config = dict(
    n_mels=80,
    hop_length=160,
    win_length=512,
    depths=[12],
    orthogonalizer='newton_schulz_5',
    epochs=61.9,
)
Rows from block 7, named by matrix and row number. Each number is 500 + 25 x the weight over its row's rms, rounded and kept within 0 to 999. All counts start at 0. Numbers have three digits each. After the name is the row's rms in percent of the matrix's.
# c30: last pointwise conv (model.blocks.7.c3.0.weight, 320x320x1), inputs 160-319
c30.119 091:468525484535513485540523532484513522520486522497467463487543489537495480481444492523478511542532533500487519502479508520483560493513517466450508533482467473487506457514505530511472537556475481536479531484492467505465493477483459537486539544456497549519499493442478466505516526480476498488501501502483419494492502518516480536510516461495489488513504520490476500461515498483539522537505524558482469488475540548523535502502515491521501500515441484505512559514496524511445481497467487
c30.120 093:513434476534576550518494463479464510493501536450499538515500535476484525481497480502504489482504487479569524542557519507473512517479505482503473506504500528513575575529502508487520474534498510487513489520514528505445517513476507517519495513482522484489511495495529482496534521500526520549450518493465551488458516498521489485511496526589535478513487478480523514509489549459518523509498532496493475478478519516570547505513494497503502487501498497499540482473526511492516504515505455
c30.121 097:470534579522515510508496532507499525461484488480508468481494537582523477500469503485515504476457521506485472524476477471510481459507531503540526519445531484499478520519522459508519447520512479505512503479523514519478489485520488532527533525490512487516504455487475479506493509472546493501463438496498497453510495502456483500561503495523488534479544534487504519517504491486564501480425506482506515524494526471493501509541527514473503518511483473500499499506480523517474510505478543
c30.122 098:494507495536489483522480548543473509502523504487501467505481531562445490468475479514513500511485510513463530522522490487490467468516536466505503525486506502494511463512520514467470495494484479495500523486510490516464462480510425525435486511473539548506505513491537476517541519534488505491493493482496446502522494477501524508428513479461448526514518498496484515489491499522539528487501497521472508485456481534503496563488472550533526500489512480525486534516500517445497458495487488
c30.123 098:489486466507479483510493521571484479496475483514529472514518516546507502499507507507495487508541496494461493472490444544525530525512480519514511455535506513471467457498533501504469522511489496488490542478478484506459539501534538480546511541446518510521508556515483486499490468488448515472486466524486524517504514495477485496523515508511530505490471484498513506506525449487538467513498489494436527494499516490464508534495467474505494512505496516500468541510477529487467482481541507
c30.124 102:497521484487531530523487483509515524502449485494519523481491468513467529496492537491435509524507494508472536494495491506523502501530487506500499466487525491509467524552504582540500525491490449562493500492451492522500476476507511507483466500489487510519503485499503483494459508495465484503474518510507517532515497510485495527505481515537505462456499483485494449486496498481514470471465508570469534478530505525508502483525538525531472506475492453513485468495542502509506465501478537
c30.125 099:484497554429491498477510541540532467508536504501477542513476522518490475519482461466510530517483521539516466470511490475516491514543513544484523487536523564551530511483506516513470500475514508480533479504479486491520541517499508481493523532514499498515462509496474519573524504518529495543547490491524442490493557468466521494538469527492491527496521445506494478485505491516517482530517500515509502509482464503513482484496436550532527520510492523536494506505496505506495493550485469
c30.126 091:487479532539516507488519472502476499502500473508480497511486488499523495500491485482501490480526513495535481512541470496564483478522563501523497472485523531511546480473529428532514494486497519498498488519473516511534549520520480520492485446491490553504498497505507494509525492500500532473520506535494484512537493442509479464523499517527549472474518516501507515497507530500550488497516495499511536574504495486533536512515504476483506499494509517503492506483493487458566506519477532
c30.127 085:488474518508507497481485521539533500537483544462480499514530462457479491499505499529510469535499518506470512499472480521471518499481532543520508501469531494484487481517514518508501470496492466506482477488476482528515505489500524482538512478496484544491515455512484468485517552511496488505514497511472494494496521465491496488533523484503549510494502468529469540482463518460495519478507505487460475443565519473563480516530530499467471519507532515493445497482520445479569477491545531
c30.128 099:509493519551506493490521500498489476481488493491517461545540501500551465510520523469502544548475491476527477534498501529525555545527501551499501478524484502524507459444557519508500517513485524532476508474503506464490578493495527546512487524471502513482504502519445493515525476526467491481501477508483499537490524478521497489513557541471494545515534497501532485508513488514525517492466493499494554515502503486522469517491560483524524456503493472534517529496481464504491501499527464
c30.129 088:477503488494475488522502480524487512500534538472485533487510512521481502466477530500486490519460477533550496536489467476464481498437484436489609537506496521514478468485543491481485516538522499484494511503467496518467517524504517497549471504504535505460509542519468508481528506536494496539507468491450535515474498491505513530547499445540506501492535501522521528521502509473463538531500492518478460510468546469462476503495471491497490486497435509476511490524556481455456486502510488
c30.130 097:498509542471532495511549467514519490498504481511499504506515481479529507505523511508489487498462530519513488518487449530534514501474531499492508500484529491498480555490520463520471517468510478457496502477443491500511525507491537484505487537500500463524523514509522505518515500491510512515529465528533504540521520535560483483520495467457493476491486479520519496487501506493482486503462508542513482508504488454478484500535532516471486531499491505507502446492525497446508494525447497
c30.131 095:463476490535483505466523493489505521524542516507453498511505485427534514496528500506536427510531515512537475525554515524514450468466501478511521524487465526495485486487496487560479479497516507519524484544477511489490478469495510524523530455483481504478519465512558470527457463471473513503505526537529481518514492513574500469477542516512550488463472526501523433543504523524490478479500503402498481516554505503507478491495515467522471527486525482500520505520464487520499530501552549
c30.132 098:512516438473501513487511510506522531508499461510485510508541485507482485479508520471513454523485544515517473493473510518479472483491520472511535508488494508516508465508538501498513541473480497535472502506496533507485503477490505501441478459503503494504489471555476508455528540509454510511464540517520504500526495509492495472486462498502543470515492483469531434493527498488483469526491513494504491495514524489537490493495465489490488510491458488498480510497457483501469470464498497
c30.133 103:485505505527474506478530495535503501468506504494472493514517500483496499505530531506516505514502522480437487528493503531555523536547485509483482539501510495497493474489505461455519488465515506470512517501552525527473485501527483500503459490494471481520466529483521515482510476524469493462520551424495485445509500472504506484465474429488512512542443470520477530485508502473489499488482516550484493457523475490492495493454477512521520479477464520530540491505482481481515517469504482
c30.134 099:516516495484518523469480511492500472500507429517492491482522522530490466506501491506532483489498523491483472517515496516468487568519492500517472520505477534498484519449516453530486512509513530523509490465495498531516496494478485516493512512475474500504473464480452527528440539457511469511486505486516497490489507477481462499512487554468520507545490502491485529467511502457479482478481479532500486493494503501527458479512529493473504522485535551494521504505490522504504436492502416
c30.135 109:491511493506544495540509488499508532531536508496511454527440503538507519467529455502523511536531495506414555533546483516494520489508462491496545529500494504529507437495492475478484491504501518506529485510523520513469516509514467532474526498535507501523529537479504473489500458488513498530454473504530550500486484482526509454549513502523525504553473530467541486545512490531505472481500460532518546541526511543514521577567508499483507457506509472531467499502466481510500498493531506
c30.136 096:512421503503511509506510495507483518484482474485495494506523511443495474502515513481483492506516505491477487476484445480493501480464501499488493528471482467538470465463502528541500491502457481513496480513497487537496494478486469488554508500502491510430498472470487511473456515477524487534494463486448515544507489486537494463508493518508488483513547475459508468506526497535473480497504516461523525480492496499492530516493504498442493467507484517504465508478504522492489482530512476
c30.137 096:529518451529491475526476518504493556471523458490512505495525538510492478511483508499499463515527535528495559473493500496539513531487475501493471501538487532512509503500514476545533518505492482524514480566505511515498507515569513519479473491523515507484504545528549499498531435487452473519516486455502487481504504480462557471487545510545520553502572475563511487522515501534466454539542529497496489484506505502476525545540487481523504454525519518532509466514516515552483518459475491
c30.138 098:506487484468528467511522502491500527486538507511476485500526514425544518506501525476557492493530492446504527520494522474507456527473487471461484488462467479567555542484537522506497521477529481506483497523525502490520491477539503494487476480510465540506519560497514503477502536505549498535480480481508528492495548490485471455513517509491516438518481506516542485508525489471538532545495448502476515495504476493504487504453522507488504487524514478545469468497465491515520474519515480
c30.139 091:525488513480490489491502529514517500479511507454490498493527507537468496502519476468514455498543471503505473457533503534509478508513474542502484532487538486501460457492541440534524528505532471462499477494454474516480552504487460501468500541515499514474536491491482511513452463508476509519530496458521476498469492504532532530498496468463521517473471506501488500486508454485454500511491475527504514475492514540491484469561534506522531480483495496492484491521520495512513503500492523
c30.140 103:547492521491496484486483513543491520517513492488526501542507511502502525489537444486505513496501477508476498478473562491515517528501501490483510514492482494465439469531507464548503459544523522485525459495493465529561492513527504470494478467513512478532498489524527510535539504495435520505471522511489471502523497526492489503494457530509544481484541492527477537471517532506467565494457500493490508488517464505478495485487513468503509471495526450473508544488481506514514485554480519
c30.141 098:491490499569529531494498494488486509512481457510496464512498503478489489508531523521518522527511513514461503511497482540515509554503502528509493502531496458523499514489524509467487544543487460507476508522499472525541499510462506497486487468497498464479506503516485531488506517510500501521510558502500460538501520529504543469531472478484509525511541462490477533498506492538524472513511519483527556514473470473466465531514530518459506485491485495493508486488535465496504515471484519
c30.142 098:502492512470485481480470497497465532487518496496493471560480471500503493454496488488493534518475492486489497520497523502509477515485483510484451462479509480551460538501503495508494480486491540503524487515486503482526494506515504481491511489459534488454549512521497482523507514530471457503449478487514464473474538500494494543458521526503529510487495503446484523502513506466486499485519476480512475495477518519479519483517516488523459471470492498513504502532442508548508547477514489
c30.143 105:472511492519474529471505483493488515505470463501532514535514508528483523492506497542460485450458497496517482488477465521503527521528511485481529494541505487526463503505506487507507488507460549487495505513477507528544502505515502527509473497482492501544498474480461508553506543474483510517494483465484481483471487539507463465446505534491536542460458555453510474486495492487447500520504502514548524507508497460474451440523491522498494497520550518459468530466499512507550490469477488
c30.144 101:523517495506498552491497495531504531496512525536511521494476518521511533498504483496505516541472523539497479514498492524509494497521539462485487467477491500519477532511533485503485511476462474473488517495473492477475486478499549516498501500500500510549475490466502520498530489487485507487456471521494550513511466535482512523540503560505515542502573507501512478520514559535530524509485498463489461479542502487508511526455553512492480535526513534487537472487512547531497530504577524
c30.145 088:513468480515543501491485494522555505498498519511489539473518486517497521458560486483497527532486475515515519511490489535505490484526451484466538485493517495529572512471526501511461493539470521530515504470467536496496509502482522466483540517475487497471481488512463468521485487479494486489518509530503566523485503495544507519527488570523568509482511466501532465505529491497549547490550519456520452519521479500513555489489506490472484543493521513499503474497477525480475502472517514
c30.146 094:520489555470508521523493526477519466505504544487506553459466533504505492471497508499552473495499540491536473483524493528522554527456475468509503525475494524549496497530501468479486492557489462543501492494486477501474456506507480509482518493506481476461522529503513491472479505505459452496488505502504525515494490483547549511569481501488481513484507514506532522500517510489527484503520485485523477527531545449499484503504545479496485533522493472467526470487491480514461488457507527
c30.147 096:481526497507521491525496519507538551485532481492484579469492464539486471496461513485505518472507530521526514498487506565524495487483505500495472524592504486546510510532494521529511543481545494508542503517498519477451449533509508496523452538548499521467523502492513517539482434498550491545520507473449498500457485499494511499490542548502487492480518494550511523505487500508511469497482510509478480511470501462496505505517479504514506458517499466464504508512488488485492532463478511
c30.148 103:512542491475488489522521519531476526510515467499442517538521512476564495481550517456540515517472526497478524497479547566459479501490511489514498483519480523505495520477545518527493487518481500484503509494477502500528494515509542468445463530508527496522499545509534487490497486462473501522519465460474533549497482516497466500501527537458507509502455481466521472562508507502481529498488532457462515492523492540502508486465534497529497495482509533528471473523528486494504478500546515
c30.149 096:483493468506502484456482522533527539523532495466501454495517478454494519542488514540535453513531500517487437523510514492499496526514516514520459515515534493505504519512510504509527540480483506456479480535459512528525530518435539429482484514491566480516483529463530528535501499508511463452486507520474512506489515458457538503468486510487513535505451498502484482502485491490490493510486522507526456530516468458442484535453461546504516429508485499533507519500477498532520491460513470
c30.150 095:520486553496556528506496490498530521498515512518535513501488450515517504524494480519509499500480471505534532528560530514501511530547512473489497542506517483510522530509483478485495490481471466539516551519476586487493495515518514490464526506512470541506530499541554491489489492503520475555499506552482494473484490474518468478472511508536503485503603457519524520555506508464520515490491526497491500530523513548506485504503499494526540511476461507529472469501501515455527483558519496
c30.151 104:527508556480504520495481512508529495500497498476494480493559537541510522515504483490432480499470500461516504480497505500501516460528481520496470428468538503513518492551496479497492524483487455491495504470461492457516459486476471501514511466495512532523537517494503491507511501484486461519509462520514472497516523543485512520473514505469477505508521477497463461491521488440530530518452479534506506488498505525509543488507515519457511471523483491456497524497482456515524536480518524
c30.152 096:524530458429476535503516523497451499516493482522527519502441471488481475546461477533444499501522471517482523517493550477494516475509519455501488463472490521491533502534519487477498541503434507466520506526486475506484507500465478472487487452506489484480516465505517506481461496494528541499487531534514513486525454512527516463484453513478492468510525514502499504533517530515508521531543526476534481531503478472553479494535481493483510519509526479494514477506530528512492504541494504
c30.153 085:469489564465524504493466503486483517472492472506539544496523486522494479502507515457488452538468469518533519519510502504486497529513479471481497503534503532460536505513475515502499527479507462513497524496479494485472532499480491478508460554511490514433497533468505489483555508487541493507508459532587527488470543582496502501518520509556516518520540487506491480502516528462533532488481513495527465485508552529522523533523497496485516519522513466523480490462489531513512507505502522
c30.154 104:499533526519486495528509489524490530499520488456488497487516522508496490456511526498493516476483520496495471525481538494456514521492477506499519502509470508518479533490543500490497543492505488496507527508520498535471517475507502518541484513508473573473503502538491529477497537496491477515495508472498517532500498482557485508476480503462511546494506526474518529491525517511467521499523505492564524515452503535477522475533511462556492496499471501500474473488546496494501490476479471
c30.155 100:543513492522512502481473495490472512480468482507551494572500510478489490494506541510484467497474493509485457535499459481473514494509503516533576478523505509466505593433531525458489481537478502486468524482484484478549468532536500480535524471510473491557515473520483473467496505507485503515485501481495512475516491554498478487490500520503519520505509502430493498473472488499466511525513520456483464507480509519533474478539530526488492528472512453474480517483500484555528534504502544
c30.156 105:544505461496484518456466494510508522537501539498512519512494488472453474481547517513474506505501532465456516498477479496468480527517524516491494448506488490517536511496511513501491468514478477494500505541473497492514466495485534500470481500488511427510513486509496474469546484548524507517542509490458536468481480460510475539470452487497513488461469556562519548520513513466497471497464490538467503533490522492533464512474497478482529497540523534532545487491502506508501496456489500
c30.157 100:504507549490521541492499478526474531498473509468502459538497467481459483512492523498466522498536527506522480500514506480468530521508490525553519489514502509460568524487498504466459504504532476506492541471518470468496474501519512511517515444468481497479529501528517497470467476533459497470476485518493546519503459500489496477528499489488499522511541562476450511515448494539482453508489477508510501519462475483486512529552450484478522513509495537478473528488486514503535462475491462
c30.158 097:516506551510505519502469484482489515515523509507525526506489480540454504498508496513516508488485452523481552473539493494532451490564475515513475521479486503524488456537508508511549507462520541486527492565540483512455462500536476475477528493481501492490535503507512485484492498499478502506474482512496504501546501498499497508536504508454504470480550480500483517513482462483498503483481513515476471548507550462466505497498484491486502512501541467506525496531489483468491527432466489
c30.159 095:536492535526483519497535515507495511511547513513473534495493511506499486519472487500548482484504504465489511522498492491525513515532553477433499501503483530556552525574498464506470558532466516542535502504499504478521527504495480485484529472466490475526497445509473501514464483489505509535499531483493474494516483542518460518507491502518518487482539529496521454514492552493457540476482521426513475519538491504514464483519502482541506554484548465526479502508514540531488510569502510